From a checkpoint of a small multi-label image tagger: activation relu.
Rows from block 3 of a small multi-label image tagger, named by matrix and row number. Rows with one number belong to one channel. Each number is 128 + 24 x the weight over its row's rms, rounded and kept within 0 to 255. All counts start at 0. Numbers have three digits each.
After each channel's rows are labels from the 100 images, of 14848, where the channel reaches its highest value: "top examples" is what is common among them; "peak on" is the class under the peak. Only what is clearly more common there than usual is listed. The data: rendered dice on a table.
# sq0: squeeze pointwise conv (model.blocks.3.sq.0.weight, 64x128x1x1), inputs 0-127
# e10: expand pointwise conv (model.blocks.3.e1.0.weight, 128x64x1x1, transposed), outputs 0-127
# e30: expand 3x3 conv (model.blocks.3.e3.0.weight, 128x64x3x3, transposed, each kernel summed), outputs 0-127

sq0.0:127127179133108145121143139116126165137086137115080151139131125148122130136106143106106131150130096152125128124103094136159128107120117095133118128141120160123106117142156140134116138164135120124145134114133130165133106178135100109115118127112100140102164128111144166116121133130162078139185132157120112148114132163188120132152118100085078085113118192094087168189106123116159108109086
e10.0:166128115100163134109112148139119160126078127123151153136148116126099181063147117129128116123128160138122138123153130140134138135126119126111151144119096119132216124107177084127126161120078144111127152145106130120090113122146171123122144152154116129139109140125130124138152096140121169126141083126155156084129169132147156190127119127160168065167117143131143137151130123150133129137117
e30.0:070125117144148115157140175125120123119129118133090114114151121099139141109112113112114130112120137113155122113158177133089112112114118144100081107126126161119100170058077112115124167126106128084102157106126162122126108115164102141128139142121092102137125130126121127147109129138106157087101130152158127122103105124169093161177156096135118154129112142150123103100097112088065121143146
top examples: four on top; yellow die; white die
peak on: die with four on top; die with five on top

sq0.52:161135147137124119110143138108152154145075154157088127167132120107129140139112118138154110172140125106106128120107114136100129133125140124111136127150150108152122114131118083089168129094143112108117112106116150098118102149162099099158095166089106170129130154138148174118130124172137093107167125133140119170094152147107102157117146136099083114113141125146152113178104193120098106090169
e10.52:108152101142113135123111146080104119105098127154098142134135080124117168111150091136127122129124178153110109127170149098128075125116112125073155162109104090123154133142142127127123111112116154103124101144093140122120128122095163179147143115163130138142133095146092127141123110137138133133103117124065107113161127101114170177126161127159153130174098113110185146127128107152092102131145
e30.52:169105178123163101141116151112124138136116152117131120130143131121101115124105069119123115113106120116125133124119139104084127108118138121131129117103130115114133149095122068099117134132118136107104164093116160165128134115116098127121211111169121123107100129083126133126034145137154138129109097123161124105117143098137098148143090116088132116126132142175118080146115171098126133153125
top examples: four on top; pink die
peak on: die with four on top

sq0.53:109116141111123120104138168115168132133146167151137144142127098153097113115131107131151111144138118108089128142104145145108128113122112131110139128160140162132118116132150106166148137124156104126106120178151114128121169149097152147133125122117165183153159123151121126213181124108158113143118130067132085174120129094147107088119115114102125115134155158183168088097129117137148126113156
e10.53:222168126142172193125107158114101123124123127128100101112102118123111145096090104133127111124127120112094141127128091112120116114121127126097097141120125118150144126098157100125117119103098088148122157131143104123109095110097111127133128120130097130131121134101127126129111111129098116163142099121109156078103088103117139124122100127141102105115095223138112124184123117112118134098108
e30.53:118071127128101127143124168099173125119133100106086109116112122113159136100061108118124126080113131093099109114105145127106111125117083115109108111075104138073130122124072113117077146128112104088122132105114110113098114133105128129103107138133065122130126146118108114119101137098098102114146116127106145101131132131178110165144115104132123104151109133104108161073103123104115134105135
top examples: three on top; white die; pink die
peak on: die with three on top; die with five on top

sq0.19:149118128113144132120140108119137147130079143147101147114130102133138129127154124137137129166098093091112128137099096112071128108105149121145106126142129150136122101122128118119139136085137118127107147135148111139114172165111104117111145173168097118143177133122134159181135130123247104149130163115130108115123126110132131138196135092115129137168125157170109116099121111127122149158126
e10.19:163150112101138160139122142108098144102113127114109113126086103126119131104097112155128112124126089132118154119100100151116104089134158126123101115119113136181148116105219105127117115129119113116124121118115141125111099126132116109123111155073115126118116137154102125135114114132085112195128139121083121108081097098122152119127102128138108117097121169127096103171122118081074143105079
e30.19:094097114133105096140113129135183124124136066112136124132144100128115124096113092120093102088123104112122121129135143139128138107095116119097090109127113171129144123069079078104085130118117142094132090098109136095121126095112100138127127128169130090147098157069124118138095113129097096081121109124138107100084170120142106131139141113134142140141120138097098117133112125092079126129123
top examples: five on top; white die; yellow die
peak on: die with five on top

sq0.62:109138105171122115109127128126121134122139130119117113113128099165124161116127154137143129137130090136131128154154126108152128160115141151120102122146111126153122129125123123146131156130122134123097123111106137157120166083103127126124193098138171163157183125127180152199090121135120144117117160162090156116122070119098110120118133189129121183126157104062138168121132108123118086140137
e10.62:128116159111112158140102157107092108138147127127097121105117134127100127094157086139127145130124111092106201134099082106124128082140158128113132134110115165107130102106113115127120136123197128156123160141149145122094088141137139112124089133131103128139117106102094129111130111129149125128176157124091126125138098098145109134124122126117119196109105129119128104196116133101143197101111
e30.62:110168144112095121148130114111125100135141097130145096125128167108140113117100138123132125156114092113093134105096140129170127097131140109108143135102106167099114116148191143109107112122146125177068152178125124130106182115094116162123074123146101134107078130134132093094140148173175108106108141085159131184120161134143123142141121137106129093130122123127139128085121121117139140132109
top examples: five on top; white die
peak on: die with five on top

sq0.34:155136132134154134165122114121152130127135140136124096140129134145150137119155116125117159147146176092152128115131138145147128121142172122091156129139162105175128150135111131191127138134131121132089134142116166113100108147215127130124120151110094115121109124137138149081121122130102114117123109120093132124128126123108144131134122156083175104122135117124205122189124220111134123112119
e10.34:111137097149094087108108137106104096153130127133140182110124118124109181112124112150127218128119162103106085117148106090120141153123134124097155110125103131125134125096098155128118110176111125112123136122158104120122132150106143138118119126182141118135121161093135130129187089108150129147106113128155142100178129133130156143127172127158153086155119117102159117097123147159149108122162
e30.34:165067135098147149097123139089107116145114147136065091157124088097118110123138114121107126117106116105126087146111108081069140093124133087120129117147124110125120131125102133132087092142066133094133136123109124136098118139116122123115130113111172157158114089100082135108128112077141130143124125120121147100111149124094096101102093089148130102110119130136117114163138116110161093097133
top examples: five on top; red die
peak on: die with five on top; die with four on top

sq0.60:115122135164149117129119083137194114126108170123129105125134105152146135111112151142128115099132076123151128150107085107120129134133156120111093126164152134157113125129129100095135134124153128100094119110120085105148121191111157122134134093158164116151132126095116133144106164143175160096087146109106184102111097130102085158119129125113128158108082118093093138118132095125091138134096
e10.60:125105136101165065143124145138084085116126128171154091142151131128105091097143156161128061118125144141127138116164127154135127109132137121134130132121118124160115142127145122127129132120094127121124119106110153124106086127173133117126146147074129116119096093127145122165082115156100155138089154134118140157081172150164128130130095127100168117147080138153096153134133109136062109143114
e30.60:163132122132134159099097098113159127160116125119146123146104128106160091106085135098110112189130105146110155083156123160148137105125148113136111104114107112123094109110102143110207078172118109143102101117143117137129120077140114115107153142111149138108118118119138103085109154144141109091095143131135075136121140153106113101131152147105125118105116152107108074125135150149134155094090
top examples: three on top; red die
peak on: die with three on top

sq0.61:143137095094166143167071107105158071133098127134169132161127135128135115131117124131157161136151118135146129084141164087126130120160138158147105124134132123142162148121144140129178157152169088157097117141131112140088098155117103124124104146158122121097109130081103072148104099088084145121076128116127126125141123126129133140141130144093166106119147071113131088112153118123118114138141
e10.61:047167114174096140118122136133087108120148128136107115129123083130161081147085094144128135137130094114075114134110124101123127128134125132152164126129127114138105123121102161129128125090161116103128137140179109128135141143096103109127129133118108137123152123095122130130108187133105065143149157126158118101174149143146133114130130129099122125090099091115158089119131115103130114062102
e30.61:127110111149134140084134127110095100152129124133151100151116120167144132122100097121105120139130110158129107110098094109135124130124141124184102096091160162105130072120131174136138145127095099159116151153133097126109114148091129164150150123142121143142195100160085129097122133117128107124139103087100090130118148157122098106115114119138111126158093097121137108114054126150134134076161
top examples: three on top; white die; teal die
peak on: die with three on top

sq0.27:107132124125138125126116112131133129143100149127149072157135136128138139126128125144114150140158109128138128159159122148108128119124138146147133128127132115148132143128119143085118115109164146122154083085172145116133091152123174127130107115115145132130119115110119155128095141115111235110104149116147165133125116233094098123127118100102120123106107127081117151192167129135134113117103
e10.27:082127130128065096186103099111135099101096127096108124125131108123093124139131157185128122120111136091158136111132119055102093123141135124115120125113104109140159116090126149129123127126090114111125121115104109117144117126118116088109100116120106134123108137084137120111165100134114104153133103118124123151119157111089158137123163125108082109131113097061133139114120049129133124161138
e30.27:147116131120113140089121061133114131177096134140094130123105103105147094123117139087142119160099136130110149134128110138116134156168103122132114129104121123127123086164131140132123102162127122111051069104129119100113114125136156070133119128114146137132124125136123032103131137121124096163141113122124138167144102128114117106113150158124104135087115143069149094122095138142114120133126
top examples: three on top; blue die; purple die
peak on: die with three on top

sq0.47:145134169092135135144102098145133151130107141122065094121125151151146135130131115121122124142135137085126128144112112115104128115122163129124108124136126170118085146121111165164144121121121144119133148124108129129097100081158118130125116105083138150145126129115143172121135129152156116125179138109111118140149109107136114160141131106093116128128115162120162148206125235133191139119104
e10.47:123116102103111150117112143118118122120110127106138174123121114124138196110144111127127169129120139116066128121138125119118153098151154124117138129129098136145215128096147098127118153209116131110121110135094113120112132134109125108118117121155146139135118205135078125108188109117126139152111091126089108096144098104125187148128150127172140116130105116118127104113120129124112124107138
e30.47:103126098127132087114121085106127115134147128124118144149144147098143110122132132100111088115090071064115097128142148114108131120109119128079105100120119150127117136063147086107076136151115126095088146098103198122117169098125124142107105097118142112125087124099117086118129112159107152112117128126167124103088126102123086108158150137140134112109120132137113109139125119095093124152104
top examples: five on top; red die
peak on: die with five on top

sq0.22:125112132166117128145101113140194137138146180149134084120126105150136170078092146135101128111136117128142128157107115154139127153142138138101139132163121122181115116134139106145112164124140124111080090092108133129167148126166086114119168115104123143153154121121108178140134074117144092102115141161090104122132096101082131131094127177116131126106138119150113122107138097111124181133124
e10.22:126071186123133096096132143130096104174143129134186140120126172130086144154136077112128122126135174160128166121178124086141122131125146133127156142128135178087099133120084142128135109105144135135128124117134154138114115104093084124127105130151112108110125110164134130140107143126086165109110145132139153117120138153123071092128144127162120164153110120114099126135132161125136164147073
e30.22:131087127102131167114123154126099102137097124124143108132106142076141085079105150124118133146125114123123143104138092147154113087166148096119119107130097111114089096109111150115142096107107123140110159178124091142119133118128120114107138146115133128118090103118148161102109153127154089030135159109090109144128130141111110113120080119097127103116115153137144106123146139138147114101066
top examples: five on top
peak on: die with five on top; die with four on top

sq0.58:120134125142111112123147158131139135136120146149135130128133119129122138127147137120130145146143126123124128105129157177136128150153126144103153129127147145139108136129139121143147153154148123117138134215125143150118127159129141137125121236130113104170126135122133144103135124116118097129142122118125099165111161124229137101127117101106143119123148193214118116093133095129127142116155
e10.58:175149057174114136092118185115060115121111126115076093130105096126158126111085103108127091119112123074128128119127119169122124155121131126096150130117104088117113131075138139125117122132112107081124116136137156123119124116090130123132153128122102120132106121113143122131095119121135059145118122123121142104152122112113139155122103127095155083136126143116147163131119070151128104136150
e30.58:144083153120109134134154170120107110122125109124087115123145123135135145110100096122120132092139142123130098140135116100050126112118076137120127117123134148112124113103073112139104155115057138063156099095131120124113065126147112130116124127129113083121127117121126145160104123055074129120127109137142127069121161135126105141129096092137126145134133105112128147130115145138116093147150
top examples: three on top; white die
peak on: die with three on top

sq0.29:108138117141114124106131106131127128129156128142126105123131115123144136134132115134135129148127120073144128144112116140125128138144136130105094123108118138157093139128093120142136116090110126124133112128113118104143215125111122148117207124116148168127191112096133128221129119124136132134108170111094126125129123092112114142124115159107117232131158117111115126080120095128110108123141
e10.29:152140157077112148106118154101084096142136126124090101108098146125125115099120092117127107121125095114114182128108090135123112079117155127110112117131111156109102123104113110127120111106141095146127144121141154122099087116101086102141085140119088124114106100127134127115097128125114098133154184122123124096092084102112100114123114127116094140103117150102078122198121128089137186130119
e30.29:112121123128095118122127135116161093156142076117136128143144156125127124154104134118125112150124111089087123075085135141165118092128122083116146118090098158100128098121122144078098091128144136159070133162144103147102160112104130138124088119144121111104120140110150078077144130160160097123103152097138141167113159109141134140119119112094151094132109122107097151086143105114142116156092
top examples: four on top; blue die
peak on: die with four on top; die with five on top

sq0.57:125121138140116128131115131161153140126167143136120087124128106175133138134129136121136133124138150098122128157094117138117128168138107143105122126153115168151101137129105131198140150096106141128101101110107156106147137085179102112122203082108136130133170135106116163147110081122135126116166159152106100125124090125117104138125117152108132157105139131106130144187126191137180169112124
e10.57:121077155089126143111120126100107115172115127114155174103125169124070184117132110104127166132129128134121176125124109089117128135120185125098160132109105176103171129108091121127116105186143116129121148114095132121109138128105088120127120133168126097122114180131098127114179118114137125107161125126092114119144114124118145111130145126173123132121105119114123114133123148135174191131137
e30.57:150106152105124122122130126132078104150149140127146104139129185106161092158114134142119108138121093108084139076150123139126097102161145096136137131114096127114122097093113135111112120136116132139051166177117119172110168109134129116135095114130114134062107095119125103094134129153161137145087148124132122149101119112112141114130135155090142077115104128128133104111155130144137132124064
top examples: five on top; red die
peak on: die with five on top